config.yaml
dataset: "gratings and oriented noise at many angles and scales"
conditioning: "class"
objective: "edm"
norm: "layernorm"
mlp_ratio: 2
fused_qkv: true
qk_norm: false
inner_norm: false
adamw_lr_other_params: 0.0017
adaptive_grad_clip: 0.05
epochs: 30.2
weight_decay: 0.1
Rows from block 5 of a small class-conditioned image diffusion model, named by matrix and row number. Rows with one number belong to one neuron. Each number is 128 + 32 x the weight over its row's rms, rounded and kept within 0 to 255. All counts start at 0. After the name is the row's rms in percent of the matrix's.
After each neuron's rows are labels from the 100 images, of 14848 (inputs lightly noised), where the neuron reaches its highest value: "strongest on" is what is common among them. Only what is clearly more common there than usual is listed. The data: gratings and oriented noise at many angles and scales. In brackets: how many of the 100, against the usual share in percent.
# fc1: MLP up (model.blocks.5.mlp.fc1.weight, 384x192), inputs 128-191
# fc2: MLP down (model.blocks.5.mlp.fc2.weight, 192x384, transposed), outputs 128-191

fc1.73 111 [115 139  99 125  78 128 120  22 110 116 101 128 138 110 106 137 108  97  91  63 135 167 161 159  83 144 144 128 107  88 155 115 150  84  78 123 147 168  79 111 142 131 136  72 127 141 146 161 171 113 130 101  86 131 116 128 108 137 153 148 116 109 107 153]
fc2.73 091 [169  78 135 145  91  93  76  99  83 121 141 145 140 137 139 118 142 168  84  71 168 157 158 105 143 142 187  97 139 111 114 206 123 128 137 134 109 105  86 149  99 100 100 111  85 131 215 115  61 163 133 179 148 105 136 108 114 126  90 116 102  27 121 108]
strongest on: filtered noise (81 vs 17); very fine (55 vs 19.6)

fc1.142 088 [129 127 151 118  60 121 141 117  44 120 123 149  82 116 181 176 160  94 165 126 165 144 180  90 129 114 150 120 165 116 107 164 162 111  93 138 135 130 184 115  86  94 162 155  72 132  95 130 168 185 154   4 116  99 154 123 127 135 107  72 130  97 121 134]
fc2.142 087 [165 150 121 127 132 131 125 150 140 153 140 135 161 109 161 193 130 153 182 128 123  97 141 152 113 167 125 132 140  86 116  69 148 154 123  90 142 158 117 129 106 131  75  70 108 129 163 126 142 193 220  71 169 115  80 149 157 106  55 166 156 144 125 110]
strongest on: stripes at 150 degrees (59 vs 8.5); very fine (48 vs 19.6); dashes (44 vs 16.9)

fc1.52 088 [119 181 133 109 112  53  99 147  90 104 163 208 141 152 117 130 135 174 122 109 148  92 130 115  84  48  91 133 182 105 105 152 158 110 126 132 143 135 131 138  95 105 153 147 129 134 119 234 151 103 141 144 189 143 147 127 170 121 127 152 133 133 182  59]
fc2.52 077 [ 76 161 183 107 102 116 162 103  64 153 107 150 108 114 145 160 131 173 152 134 101 137  85 120 166  64 134 130  63 112  76 136 178 126 154 143 109 114 122 116 186 156  89  98 136 127 135  50  97 121 117 166  45 182  95  80 124 132 124 145 124  59 159  92]
strongest on: filtered noise (36 vs 17)

fc1.243 104 [136 121 198 143  91 157 146 154 131 107 148 143 108 149 127 148 123 132 117 141  68  82 139 135  47 112  91 133 151 119  76 130  75  69 156 140 135 134  81 124 159 162 191 123 138 122 118 136 134 141 126 123 133 124 155 164 119  87 143 158  90 163 138 128]
fc2.243 088 [133 120 125 130 144 150 237 100 174 157  96 130 130 192 131 164  91  98 139 119 106 114 140 149 108 123 168  79 140 144 115 130 136 192 140  87 113 122 168 100 153 123  79 138 177 113 140 161 150 121 116 150 130 124 131 124 169 105 149 144 155 235 129 132]
strongest on: medium (42 vs 20); stripes at 45 degrees (41 vs 8.6); stripes at 30 degrees (35 vs 8)

fc1.289 094 [108  73 152 138 143 136  33 161 134 108 115 133  70 147 158  60  77 147 137 142 154  85 114 150 148 145  94 151 132 148 147 104 127 126 178 100 172 156  80 189  69 122 161 120  64 134 124 103 131 158  94  99  97 132 105 116 115 119  92  94 123 178 137 114]
fc2.289 087 [146 149 110 101  86  95 220 117 191 127 142 133 195 129 107  75 154 114 177 147 140 136 127  96 126 105 167 171 169 197 162 130 139 122  89  90 133  95 144 117 139 153 108 131 129  86 104 157 110 108 144  81 131  71 199 118 101 155 130 106 172 204 143 117]
strongest on: very fine (46 vs 19.6); dashes (42 vs 16.9); stripes at 105 degrees (33 vs 8.2)

fc1.83 100 [ 99  94 165 110  51 143 142 173 130 153 170 105 114 162  90 149 124 151  98  81  91 115 138 131 136 169 108 151 104 123 127 133 165 105 133 180  86 133 143 110 138 129 125 130 126 134 118 147 118 105 176 146 203 147 116 157 158 125 134 150 132 105  97 131]
fc2.83 092 [ 75 127 140  89  93 111 120 121 111 141 105  76 107 124 136 122 111 160 121 128  92 109 126 130 161 147 155 124 151 132 113  94 190 120 100 163 150 124 178 118 116 113 152 145 120 155 130 126 145 110  69 125  94 156 152 142 159 105  98 119 114  99 103  67]
strongest on: noisy (72 vs 29.7); dashes (38 vs 16.9)

fc1.82 102 [115 142 156 100 127  97 106 172  76 119 145 222 109 154  94  64 186 120 121  90 147 119 206  71 139 188 125  80 127  72  61 161 126 108  88  68 116 163 143 102 100 127 144 167  92  86 109 142 118 138  66 164 130 134 171  78 111  78 114 130 158 134 168 149]
fc2.82 092 [144  72 147 113 116 140 143  79 119  75 112 103 100 127 131  98 111  99 134 132 129 127 166 128 108 178  84 127 132 144  47 110 109 155 132  27 123 122  46 131 121 185 183  73  88 226 126  89 129 108 145 149 170 148 106 119 122 119 138  28 179 121 143  95]
strongest on: square grating (50 vs 16.6); stripes at 90 degrees (34 vs 8.4)

fc1.4 110 [151 116 178 159 132 150 166  92 166 127 180  83  63 142 175 182 113  65 102 193  74 145 155  72 133 113 113 149 144  92 114  94 146 106 148 135 145  99  60 120 108 145 212 103 107 126 112 111 160 153 102 132 135 180 130  91 181  83  99 151  84 169 143 140]
fc2.4 096 [175 179 102 102 103 166  98  99 164 131  68 181 173 157  49 181 137 171 110 200  76  98 138 137 107 132  77 134 136 103 125 147 115 126 168 131 125 159 187 165 155 168 154  58 171 110 144 119 157 170 102  71 149 201 164 160 145  96 174  82 116 128 125 121]
strongest on: coarse (44 vs 19.9); stripes at 15 degrees (36 vs 8.1); stripes at 30 degrees (32 vs 8)

fc1.99 096 [149  75 150  83 155 145 164 153  99 158 174 119 112 151 133  90 104 148 179 104  62  93 161  99  97   8 143 132 175 111  89 129 104  99 133 167 110 119 181 117 179 127 166 106  95 189 127 131 120 146  96 168  92 127 158 105 139  89 104 137 141  92 139  86]
fc2.99 081 [ 82 170 178 125 114 126  58 120  64 111 105  29 140 123 163 106 142 122 101 115 140 123 151 108 167 108 103  86 110 136 187 114 216 118 169 112 118 154 100 126 105 107  91  99 129 151 125 145 123 115 142 125 174 199  83 135 158 122 169 137  86 123 127  98]
strongest on: windowed patch (81 vs 16.4)

fc1.24 086 [142  70  86  94 141 168 148  93 122 138 178 101 205  89  89 160 168 170  89 101 166  86 120 161 162 124 141 118 161 139 140 103 137  76  92 164 186 111 101 142 107 141  95 120 107 107 115 132 106 139 152  46 144  82 137 139  80 144 161 143 133  78  89  56]
fc2.24 104 [159 178 116  95  76 164 103 124 161 129 106 118 147 142 153 133 136 131 151 100  60  55 120 103 146 150 202 142 123 133 104 139  63 141 117 160 169 127 106  78 141 145  50 118 104 134 118 132 129 124 124 133 114 124  94 180 181  86 191  96 164 100 133 131]
strongest on: windowed patch (91 vs 16.4); medium (45 vs 20); stripes at 90 degrees (30 vs 8.4)

fc1.377 122 [114  66 107 105  64 131 160 172 151 149  81 138  95 121 147 135  68 145 120 150  76 155 139 124 121 153  96 153 133  82 101 108 159 101 142 117 116 120  74 154 122 173 157  91 123 132 163 144 106 131 130  81  88 134 117  76 105  83 162 121 111 144 119 176]
fc2.377 097 [113 154 123 105 224 128 109 129 154  78 114 161 152 147 155 159 126 178 127 108 101  89 114 128  77  62 128 159 110 135 172 144  73 140 155 113 117 139 106 120 147 133  73  82 110  91 118 141 124 113  76 105  82 120 112 151 109 106 124  89 132 112 129 116]
strongest on: noisy (100 vs 29.7); sawtooth grating (63 vs 16.5)

fc1.314 108 [110 130  91 133 118 123 128 159 149 115  76 118 186 138 167 155  90 119 138 116 104 144 159 166 117 132 189 147 120 104 142 100 123 148 114 147 152 117 178 190 121  82 133 141 119 170 116 153  74  95 118 152 139 111 148 170 194 113 144 181 103  98 118 179]
fc2.314 092 [130 129 113 160  84 153 102  87  90 132  80 155 123 141  81 164 125 118 122 137 120 137 100 144 134 131  82 101 130 164 107 129  46 167 139 112 100 103  92 148 150 155 159 109 102 184 193 118  78  86 126 121  89  91  67 166 165 121 142 140 125  42 101 133]
strongest on: windowed patch (78 vs 16.4)

fc1.36 090 [161  75  85 141 167 187 101 165 135 173 120 104  59 162 116 149 170 121 119  79  94 149 138  81 130  25 150 120 111 151  76 131 147 101 124 151 125 135 116 134 123 149 147 126 127 184 131 126 159 143 156 154  69 124 143 130 119  94 134  66 180 112  87 116]
fc2.36 087 [161 136 127 115 141  90 128 104 148 177 108 102 138  94 145 136 122 122 129 128 160 135 150 113  59  51  99 115 158 117  91 109  96 125 138 130 146 149 162 138 148 100 112  88  87 115  95 110  93 128 226  88 200 109 115 122 155 109  93 134 133 141 105  66]
strongest on: sawtooth grating (70 vs 16.5); very fine (46 vs 19.6); stripes at 75 degrees (26 vs 8.5)

fc1.101 080 [131 119 204  95 159 107 168 132 105 113 162 174 136 131 115 171  77 111 138 116 100 125 123 154 125 103 116 139 208 118  94 146  99 170 142  92 123 158 123 168  92 101 122 122 114  89 130 143 178 188  79 164 122 188 170 104 118  88 110 122 108 125  75 144]
fc2.101 080 [144  89  67  63 115 152 128 143 119  79 139  83 122 144 105 123 123 108 128 114 146 117 165  81 113 106  95  80  45 127 115 109 118  93 124 122 134 119 112 126 180 134  99 137 129 139 148 113 129 156 182  94 146 124 107 124 152 109 147 146 146 149  69 133]
strongest on: coloured (84 vs 49.8); dashes (47 vs 16.9)

fc1.337 121 [146 129 128 149 108 161 110 146 131 166 126 111 124 125 135 116 102  89 102 169 153 125 180  95 177 152  99  86 127 129  85 110 141 139 118 113 139 152 164 163 165 102  73 173 119 165  78  99 115 120 106 137 172 157  74  78  96  83 155 144 129 107 143 106]
fc2.337 102 [122 182 105 133 173 100 145 117 129 131 116 126 146 136 135 131 106  55 118 147 133 147 125 112 153 193 149 118 130 159 123 149 165 134 113 144 123 126 156 129 139 116 145  64 107 111 136 153 128 140 130 108  74 149 124  47 140 145 126 149 155 117 154  95]
strongest on: coloured (94 vs 49.8)

fc1.365 101 [ 71  71 119 113 127 158 111 150 137 103 120 142  81 157 113 130 162 196 119  96  71 115 154 135  93  94 123 144  75 145  51 159 182 127 144 137 139 128 135 146 136 170 144 151 118 153 124  74 133 144 154 169 110 184 168 163 151 130 136 177 149 151  13  98]
fc2.365 080 [ 48 119 102 116 134 121 111 133  96 102 129  90  91 115 136 118 153 173  99 114 145 102 114 115 156 108 157  98 184 119  33 105 193 122 127 125 135 152  83 127 103 159 170 124 100 142 114 164 135 140 100 145 126 184 157 169 126 100 172 153  86  72   9 118]
strongest on: noisy (70 vs 29.7)

fc1.194 081 [199 151 117 113 187  86  95 127 103 173 117 106  89 119  80 147 119 168 144 125 116  77 130  75  92 139 157  99 212  98 110  88 149 119 165 120 152 120 164 109  83 149 104 109 131 153 124 101 114 176 106 140 137 181 134 119 120 101 139 172 163  95 106 190]
fc2.194 084 [126 100 121 146 174 122 172 213 135 172 162 142 105 117 156 155 141 120 152 147 117 137 107 169 115 122 119 121  44  79  26 172 137 139  63 106  98 150 100 162 113 122 112 135 165 115 136 100 101 152 116 147 120 116  67  93 135 100 137 140 149 169 116 153]
strongest on: dashes (45 vs 16.9); sawtooth grating (41 vs 16.5)

fc1.163 139 [ 84 126 200 110 129 165 128 171 121 156 140  81 185 168 110 150 177 130 146 149 170 115 181  89 129 114 187 149 143 116  92 161 112 128 114  62 133 125 123 151 150 134 151 121 189 193 201 135 116 132 135 109 135 161 156 132 108 152 151 170 117 121 118  97]
fc2.163 117 [153 114 120 134  69 211 141 129  92  88 123 193  73 117 128 130  97 118 121 148 143 134  98 122 150 143 147 145 167 129 193 141 134 123 146 199 142 129 142 131  98 128 156 172 156 237 132 113 143 146 137 102 134 159 132 113 135 152 145 132 152 100 130 119]
strongest on: noisy (99 vs 29.7); sawtooth grating (54 vs 16.5)

fc1.175 096 [ 81  83 149 119  96 138 128 165  99 124 137 124 146 119 101 140 106 149 142  98 103 105 134 191 115 175 128 120 139 114 133 160 133 129 139 116  86 138 153 132 136 116 138 105 117 105 119  71 141 131 101 171 159 162 156 177 157 167 159  25 144 126 154 102]
fc2.175 081 [ 37 102 145 113  79 123 126 119  92 132 108 118 148 123 122 141 123 160 122 112 133 106 126  99 195 153 102 118 152 105  73 122 169 132 146  95 144 110 126 117 133 120 116 115 122 130 136 184  98 128 138 137 142 145 138 158 161 147 130  62 126 109 142 128]
strongest on: filtered noise (36 vs 17)

fc1.62 105 [ 82 142 134 129 125 139 130  50 136 103  73 156  97  82  60  86 115 108  89 111 134 104 145 160 150 115 142 134 105 115 147 101 154 132  78 132  79 133 119 160  94  23 120 142 105 147 112 128 220  61 130 142  96  95 121 169 107 109 182 145 128 145 109 163]
fc2.62 126 [164  95 124  87 121 153 148 118  73 131 114 113 167  88  53  80 195 153 119 116 120 150 109 158 123 122  93 117 126 156  99  95 101  95 102 143 127  97  13 107 133 160 132 119 137 152 125 132 129  82 166 153 115 115 131  97 115 151  63  94  99 128 107 136]
strongest on: filtered noise (98 vs 17); very fine (70 vs 19.6)

fc1.204 085 [165 128 146 154 161 137 106 127 108 116 187 142 101 125 133 160 154 150 120 147 157 160 179 101 141 131 127 117 132 118 116 119 108 141 142 109 161 142  94 121 111 185 170 123 176 128 122 129 194 167 108  54 106 132 111 148 204  75 151 146 137 148  88 188]
fc2.204 081 [184  97 171 199 149  89 121 148  94  87 100 121 160 139 100 152  86 143 143 117 107 251 137 136 143 178 134 142  98 143 154 119  45 160 104 197 124 120 134 151 123 139  84 124 176  94 123 140 192 130 139 154 144 132 113 151  67 116  81 144 109 151  97 145]
strongest on: square grating (44 vs 16.6)

fc1.353 096 [ 93  66 114  56 129 149 122 117 193 118 133 102 173 127 100 133 112 174 144  55 147  98  81 148 215 128 175 168 145 125 150 117 105 145 145 142 201 114 127 131 136  96  64 105  73  99 121 123 119 172 111  91 127 143  72 186  99 182 174 155  91 107 136  93]
fc2.353 093 [107 154 132  82 101 114 129 134 117 149 220 205  81  91 138 162 123 146 149 126  96 153 127  97 133 127 165 217 128  75 255  94 146 118 119 161  79  90 147 105 202 142 131 132 105 142 134 120  97 130 186 176 162  70 110 165  96 162 106 141 190 163 116 156]
strongest on: windowed patch (100 vs 16.4); coloured (98 vs 49.8)

fc1.208 101 [107  77 142  69 128 114 113 183  82 139 198 170  68 131 108 146 125 124 136 134 108 156 103 118 128 137 138  95  83  82 160 128 123 108 151 143 158 124 120  56 129 151 189  80 153 116 132 107 158 150 133 152 113 136  79 158 148 159  94 130  86 111 150 145]
fc2.208 141 [158  94 163 163  90 121 132 147  81 124 115 149 106 146 196 124 164 158  90 172 111 130 130  90 140 154 124  99 119  87 165  86 192 160 131 134 137 130 191  65 101 104 120 122 153 188 167 110  94 140 168 126 154 133 148  71 168 214 159 158 187 161 137 113]
strongest on: dashes (94 vs 16.9); very fine (63 vs 19.6)

fc1.30 100 [ 99  93 140 148 146 104 112 105  83 125 157 132  12 111  74 140  77 135 127 143  95 126 122 169 117  92  79 119 107 127  94 101 121 135  99 114  63 129  93 132 120 108 115 109 165  96  99 109  54 124 122 119  85 115 124 118 103 123 101 120 139 121 115  80]
fc2.30 104 [170 164 174 150 136 126 180  77 139 160  81 111 178 128 184 123 185 108 148 175 141 121 135  80 111 122 120 136  99 210 184 109 167 119 107 130 156 111 164  65 115  78  86 155 127 122 131 111 178  53 186  82 151 106 164 122 127 115 199 150 122 136 124 171]
strongest on: sawtooth grating (60 vs 16.5); very fine (50 vs 19.6); stripes at 15 degrees (25 vs 8.1)

fc1.166 087 [ 99  96 153  82 102  78 140 143 134 168 133 155 106 151  99 170 182 182 123 144 118  79 121  94 115  59 100 140  35 159 110 138 117 143 196  61 165 127 127 189 151 120  98 134 137 140 111 153 107 120  72 128 130 133 113 127  84 123 114 131 135 110  74 142]
fc2.166 083 [130 113 106  84 102 193 136 168 112 155 112 114 142 109 158 172 107 173 143 159  98 110 117 111 109  83 108 131 252 121 157 151 128 132 111  60 124 135  79 113 159 136 133 125 130 116 137 103 131 119 174 113 113 143 125  93 130 146 111 144  96 111  87 155]
strongest on: sawtooth grating (43 vs 16.5)

fc1.179 084 [157 125 144 124 126  89 122 131 114 110 134  72 105  92 125 190 109 176 133  97 149 146 138 103 192 103 185  99 116 152 145 128 142  84 103 108  52 163 170 131 160 111 134 183  89  71 111 148  62  43 142  83 128 138 158 132 178 139  79 174 156 113 103 103]
fc2.179 092 [129  85 177 121 148 111 120 117 146 151 135 136 169 124 176 107 116 133 105 107 144 172 137 238 149 134 119 182 133 148  99 141 102 159 125  89  98 119 124 109  99 136 142  37 160 125 131 113  91 140 193  89 135 159 179 146 146 111  79 197 105 110 137  79]
strongest on: filtered noise (63 vs 17)

fc1.115 102 [111  91 172 143 108  81 115 170 111 217 125 184 105 125 169 136  90  98 113 125 135  95 105  89 158  37 152 111  50 124 134 135 141 156 141 114 120 155 118 132 163 176 126  77 140 170 109 144 136 141 159 106 165 168 127 141 108 145 128  77 137 118 153 125]
fc2.115 088 [105 145 153 167 132 129 108 144 102 184 139 206 127 131 116 125 161 108 129 116 107  84 136 121  82  16 109 145 203 124 127  79  97 129 111 177 149 103 136 130  91 156 132 168 131 138 155  99 103  93 133 122 115 122 169 108 122 141 105  83 124 128 143 113]
strongest on: dashes (39 vs 16.9)

fc1.227 091 [ 71  77 206  90 131 126 112 135 229 137 127 116 107 169 124 116 134 152 106 164 120  94 187 114 109 142 138 121 122  62 102 119 109 143 245 131 140 117  75 174 157 182 206 127  90 141 125 115 155  83 142 103 156 146 175 168 128 118 123 122  92 169 125 161]
fc2.227 085 [191 132  65 136 102 137 159 106 210  89 112 159 134 109 135  94  77 115 122 183 102 191 131 131 124 156 148 140 112  99 170 206 136 180  78 130  92 132 161 118 136  83 100  98 111  96 144 132 164  80 142  97 126 189 134 142 157 100 122 134 215 223 141 128]
strongest on: very fine (85 vs 19.6); square grating (43 vs 16.6); stripes at 150 degrees (37 vs 8.5)

fc1.55 088 [ 82 162 106 135 113 132 122  95 160 142 129 139 151 101 141 125 111  87 202 129 175  86 162 139 137 130 202  57 113 165 136 137 174  76  22 107 132 123 122 126 118  97  90 156 197  92 119 157 133 109 147 143 109 126  88 162 168 138 152 159 151 129 105 159]
fc2.55 106 [136 161 114 106 119 156 145 145 103 174  88 181  95 200  71  81 156 151 110 136  89 136 147  83 134 144 128 125 144 135 130  92 170 100  95  79  92 184 197 170 146 177 138 128  72 104 118 164 111  71 143  88 107 100 183 116 130 130 160 156 196 157 122  92]
strongest on: coloured (100 vs 49.8); dashes (64 vs 16.9)

fc1.90 089 [124  99 121 157 131 131 115  69 187 115 108  89 116  73 146 176 122 115 108 189  63 152 150 126 195 130 130 169 133 121 140 147 125  50  89  98 121 103  75 136 161 140  61 118 166 140 112 116 139 102 117 121 114 147  57  91 135 145 138 116  89 120 115  75]
fc2.90 108 [161  92 113 200 142  98 153 142  55  75 139 176 139 218 153  69 175 120 140 219 163 166 111  88 116 134 127  88 130 157 150  79 120 120 143 137 140 131 134 121 132 141 178 150 124 146 157 121 129  82 182 171 142 119 152 144 107 166  98 111  96  97 123 143]
strongest on: low contrast (95 vs 29.6); windowed patch (80 vs 16.4); noisy (75 vs 29.7)

fc1.303 129 [ 98  87 138  90 188 140 103 190 131 101  83 156 147  99 131 136  84 171 137 140 107  82 160 165 116 116  97 167 161  89 127 122 118 102 172 107 105 116  39 134 121 118 146 126 146 141 174 120 154 116  99  66 115 197 135 140  78  91 167  55 108 137 165 163]
fc2.303 113 [139 114 109 163  17 141 173 129 120 186 131 112 108 131 145 125 110 114 142 147 171 195 113  96 155 174 127 114 165 118 116 149 138 118  99 139 140 132 180 142  94 118 159 170 140 114 130 134  85 166 107  94 136 182 115  67  90 112 104 177 130 115  85 102]
strongest on: noisy (99 vs 29.7); sawtooth grating (88 vs 16.5)

fc1.198 091 [ 93 113 116 155 131 149 108 104  97 150  95 160 146 141 129 211 150 147  98  62 210 165  85  97  98 107 135 105 132 107 173 132 139 151 111 111 158 140 184 145 127  81 154  97 174 144 139 179 170 144 140  97 107 192 117  93 170 149  88  87 122 155 125 137]
fc2.198 098 [180 194 114 132 150 119 131  58 130 123 110  86 128 144  99 122  81  90 133  85 185 106 147 168 124 130 169 101 132 132 132 165 115 100 136 145 127 140  95 112 102 183 139 101 146 139 134 130 103 130  84  97  47 203 144 178 163 171 155 134 180 172 135 158]
strongest on: coloured (89 vs 49.8); dashes (78 vs 16.9); very fine (43 vs 19.6)

fc1.79 088 [117 122  89 104 169 121 141 102  98  63 118 150 133 126 165 136 123 105 136 129 139 146 106 128 117 118 133 116 173 142 138 125  96 154 140  71 157 112 116 156 101 136 150 135 123  99 122 117 154 162  63 116  83 148 134  98 103 132 115 114 138 149 164 135]
fc2.79 073 [122 109 137 142 149 104 119 164  71 120 129 110 123 123  78 134 168 140 116  96 128 109 139 123 172 113 123 104  84 149 184 151 153 103 143 133 122 124  57 125 117 143 118 187 106 137 153  98 139 125 181 129 164 173 163  91 112 123 149 120 101  77 143 161]
strongest on: coloured (99 vs 49.8); noisy (78 vs 29.7)

fc1.307 098 [151 162 185  76 166 144 186 137 102  83 116 153 121 149 100 127 140  68 124 123 142 112 122 117  72  40 111 159  74 162 154 143 167 115 174 175 111 118 151 148 136 143 118  76 123  86 137 141 122 150 101 158 167 220 161 112 135 111 102 115 127 129  61  91]
fc2.307 088 [101 144 101 148 132 106 101 134 151  79 121 164 121  89 135  99 127 113 130 134 111 111 163  65 145  54 127 105 169 159  86 149 149 112 102 182 123 161  72 138 130 129 144 154 122 119 108  60 142 128 124 151  75 143 119 157 148 121 151 115 106 106  39 114]
strongest on: sawtooth grating (68 vs 16.5); stripes at 165 degrees (25 vs 8.3)

fc1.128 090 [151  98 142  80  85 145 186 162 173 160  96 139 135 213 155 111 110 150 114 203 163 161 141 140 150 117 167 167 144 117 142 141 127 141 101 139 170 141 106 132 157 171 164 141 102 146 156  97 164 125  89 121 121  94 124 145 124 170 164 117 186 123 164 163]
fc2.128 097 [120  68 139  75 112 132 114 108 128  97 104 110  73  18 176  57  94 122  93 104  99 179 135  81 182 140  88 178 107  91 122 109 123 112 126 141 115 112 113  88 126 145 124 178 112  66  89 141 140 193 150 143 120 166 120 144 172 103 127 142 146 133 123 160]
strongest on: windowed patch (67 vs 16.4); medium (44 vs 20); stripes at 75 degrees (33 vs 8.5)

fc1.340 089 [133  96 106 150 106 136 165 119 124 162 137  75 132 134 148 130 127 130  91 123 103 168 139 174 126  34 156 110  90 155 118  93 139 124 166 175 118 162 158 153 134 129 120 137 179 140 127 122 169 125 120 177 101  87  98 198 116 120 154  92 139 104 111 151]
fc2.340 086 [106 189  76 131 115 138 118 162 139 130 153  73 136 135 113 150 117 103  86 109 119 232 105 105 120  30  76 149 139 139 170 161 130 142 126 196 165 108 135 103 136 131 125 135 148 119 109 130 124 138 192  97  75 124  86 141 154 140 104 163 187 108  95 172]
strongest on: noisy (79 vs 29.7); sawtooth grating (36 vs 16.5)

fc1.254 111 [ 90 143  97 147 134 151 135 119 133 151 110 108 103 133 118 115 159 141  88 114  26 157 146 132 119 134 115 139 132 101 151 123 117 100 129 104 223 149 134 175  97 156 150 117 137 182 106 211 132  92  87 133 101 123 114 151 147 135 179 144 117 115 128  84]
fc2.254 097 [122 123 133  83  92 118  92 120 126 127 127 184 124 146 114 146  72 140  87 144 137 158 125  94 155 108 121 153 152 101 127 121 162 174 149 126  88 121 166 112  99  67 128  40 134 110 139  61 123  71 139 132 146  95 143 120 153 139  90 123 171 127 107 127]
strongest on: sawtooth grating (84 vs 16.5); stripes at 15 degrees (30 vs 8.1)

fc1.236 069 [132 150  95 165  62 183 184 139 123 133 166  92  81 173 121 160 154 108  80 143 173 144  57 127 102 179 106 109 106 141 114 143  80  90 176 125  90 105 102 117 144 153  93 128 106 188 130 113 130 121 127 160 140 163 112 117 107 125  81 142 125 161  86 152]
fc2.236 070 [ 73 126 141 129 118 105  92 185 125 117  88 104 154  52 131 158 111 181  82 191 137 188 128 166  81 148 121 144 174 181 147 133 158  94 135 113 127 152 154 133 114  85 104 149  81  94  96 176  84 120 138  96  59 114 153 134  89 119 156 106 161 113  88 160]
strongest on: coloured (99 vs 49.8); noisy (75 vs 29.7); very fine (44 vs 19.6)

fc1.205 098 [107  88 153 108 126 116 140 182  93 146  98 188 108  82 132 121 102 123 111 111  72 134  99 176 163 124  98 137 150 131 142 126 120  76 100 140 115 134 129 100 108  96 132 100 125 110 118  89  93  92 124 116 175 147 135 107 136 123 104  97 130 120 157  89]
fc2.205 069 [128 138  92 133 130 147  76  75  66  87 149 136 147 147 119 144  91  92 104  59 154 166 127 122 119 137 129  97 141 126 151 219 138 156 201 128 113  94 129 135 147 123 155 129 104 136 240 129 152 141 121 135 119 123 126 120 193  89 100 149  52  21 126 144]
strongest on: filtered noise (60 vs 17); dashes (36 vs 16.9)

fc1.346 116 [108 139 157  94 125 156  93 170 132 117 147 135 170  62 146  99 125 143  98 125  67  81  92 118 124 136 133 106 117 163 153 160 117  99  24 147 139 165 188  98 175  64 152 111 106  85 137 161 136  65 168 188 134 131 126 105 163 178 122 148 160 143 112 132]
fc2.346 093 [ 73  98  88 134 123 122  98 159 140 136 167  65 108 117 105 116 118  80  68 161 151  76 100 174 162 158 121 126 139 101 111 149 133 137 118  93 135 141 173 123  93 141 165 102 133 107 185 147 113 143 196 117 142 138  82 117 161  96  86 150  36  47 123  86]
strongest on: filtered noise (82 vs 17)

fc1.32 103 [125 148 173 119 121 136  96 123 125 136 132 132 113  85 158 143 162 165 143 174 161  90 146 143 134 113 157 161 141 158 176 170 158 186 133 161  71 182  67 163 112 123 141 122 103 109 154 140 129  86 190 119 114 186 107  94 126 202 146 186 119 120 108 105]
fc2.32 097 [ 97 124 116 140 138 137  61  93 147 136 127 188 118 179 123 175 124 173 140  59 177 130 147 162 113 104 135 135 124 116 152  94 107 122 119 112 158  87 147 101 120 103 130 133  96 134 192 106  90 110  73  99 152 148 126 122 127 107 178 135 155  86 116 114]
strongest on: windowed patch (97 vs 16.4); coloured (79 vs 49.8)

fc1.123 080 [139 128 159 155  89 152 129  99 116  85 142  91  79 179  77 129 155 136 137 139  91 157  69  76 136 102 131  96 139  79 102 159  70 171 162  98  76 126  94 173 139 132 163 130 166  97 144 137 146 208 127 145 118 159 141 152 168  82 135  96 197 147 148 120]
fc2.123 088 [109 129 104 131 105 130 162  84 110 147  99 110 119 155 163  39  67 111 175 138 105 117 161 110 137 128 157  91 167  72 147 109 159  89 157 129 125 149 152 100 112 157 161 146 161 135 117 104 121 203 189 147  86 143 108 161 179 181 116 123 124 120 151 127]
strongest on: coloured (89 vs 49.8); square grating (50 vs 16.6)

fc1.75 103 [130 104 111 109 148 124 139 101 123 166 106  80 172 175 166 121 156 134  99 108  43 142 122 137 130 132 122  83 140  75 110  87  61 131 140 141  83 138 141 109 144 167 159  79 121 142 139 102 155 147 133 170 120 162 183 105 131 116 213 143 137 110 155 130]
fc2.75 077 [114 206 104 101 115 165 162 146 135 107 148 115  89  95 146  69 136 119 108 168 145 134 142 124 172 129 101 144 111 131 152  88 160  83 128 155 109 151 110 110 140 172 189  92 216 138 153 110 137 154  70 102 160  99 129 116 110 119 120 121 134 228 123 147]
strongest on: dashes (62 vs 16.9); stripes at 165 degrees (43 vs 8.3); fine (43 vs 20.1)

fc1.291 092 [167 109  81 162 126 127 111 148 135 144 118  85  49  77 114 146 103 114 171 181 139 117 103 100 120 120 106 126 134 105 111 120 128 154 150 140 134 125 108  84  92 148 165 187 113 144  82 109 136 112 136  80 166 108 143 163 206 121  75 110  83 117 154 102]
fc2.291 106 [ 85 165 133 143 135  98 125 130  88 113 115 133 102 175  92 108  95 150 162 176 143 104 141  94  92 103 150 126 150 136 145 170 117 110  67 142 146 111 138 151 129 147  73 134 122 158 183 125 183 148 184  86 102 135 135 112 144 137 231 128 118  42 144 160]
strongest on: dashes (68 vs 16.9)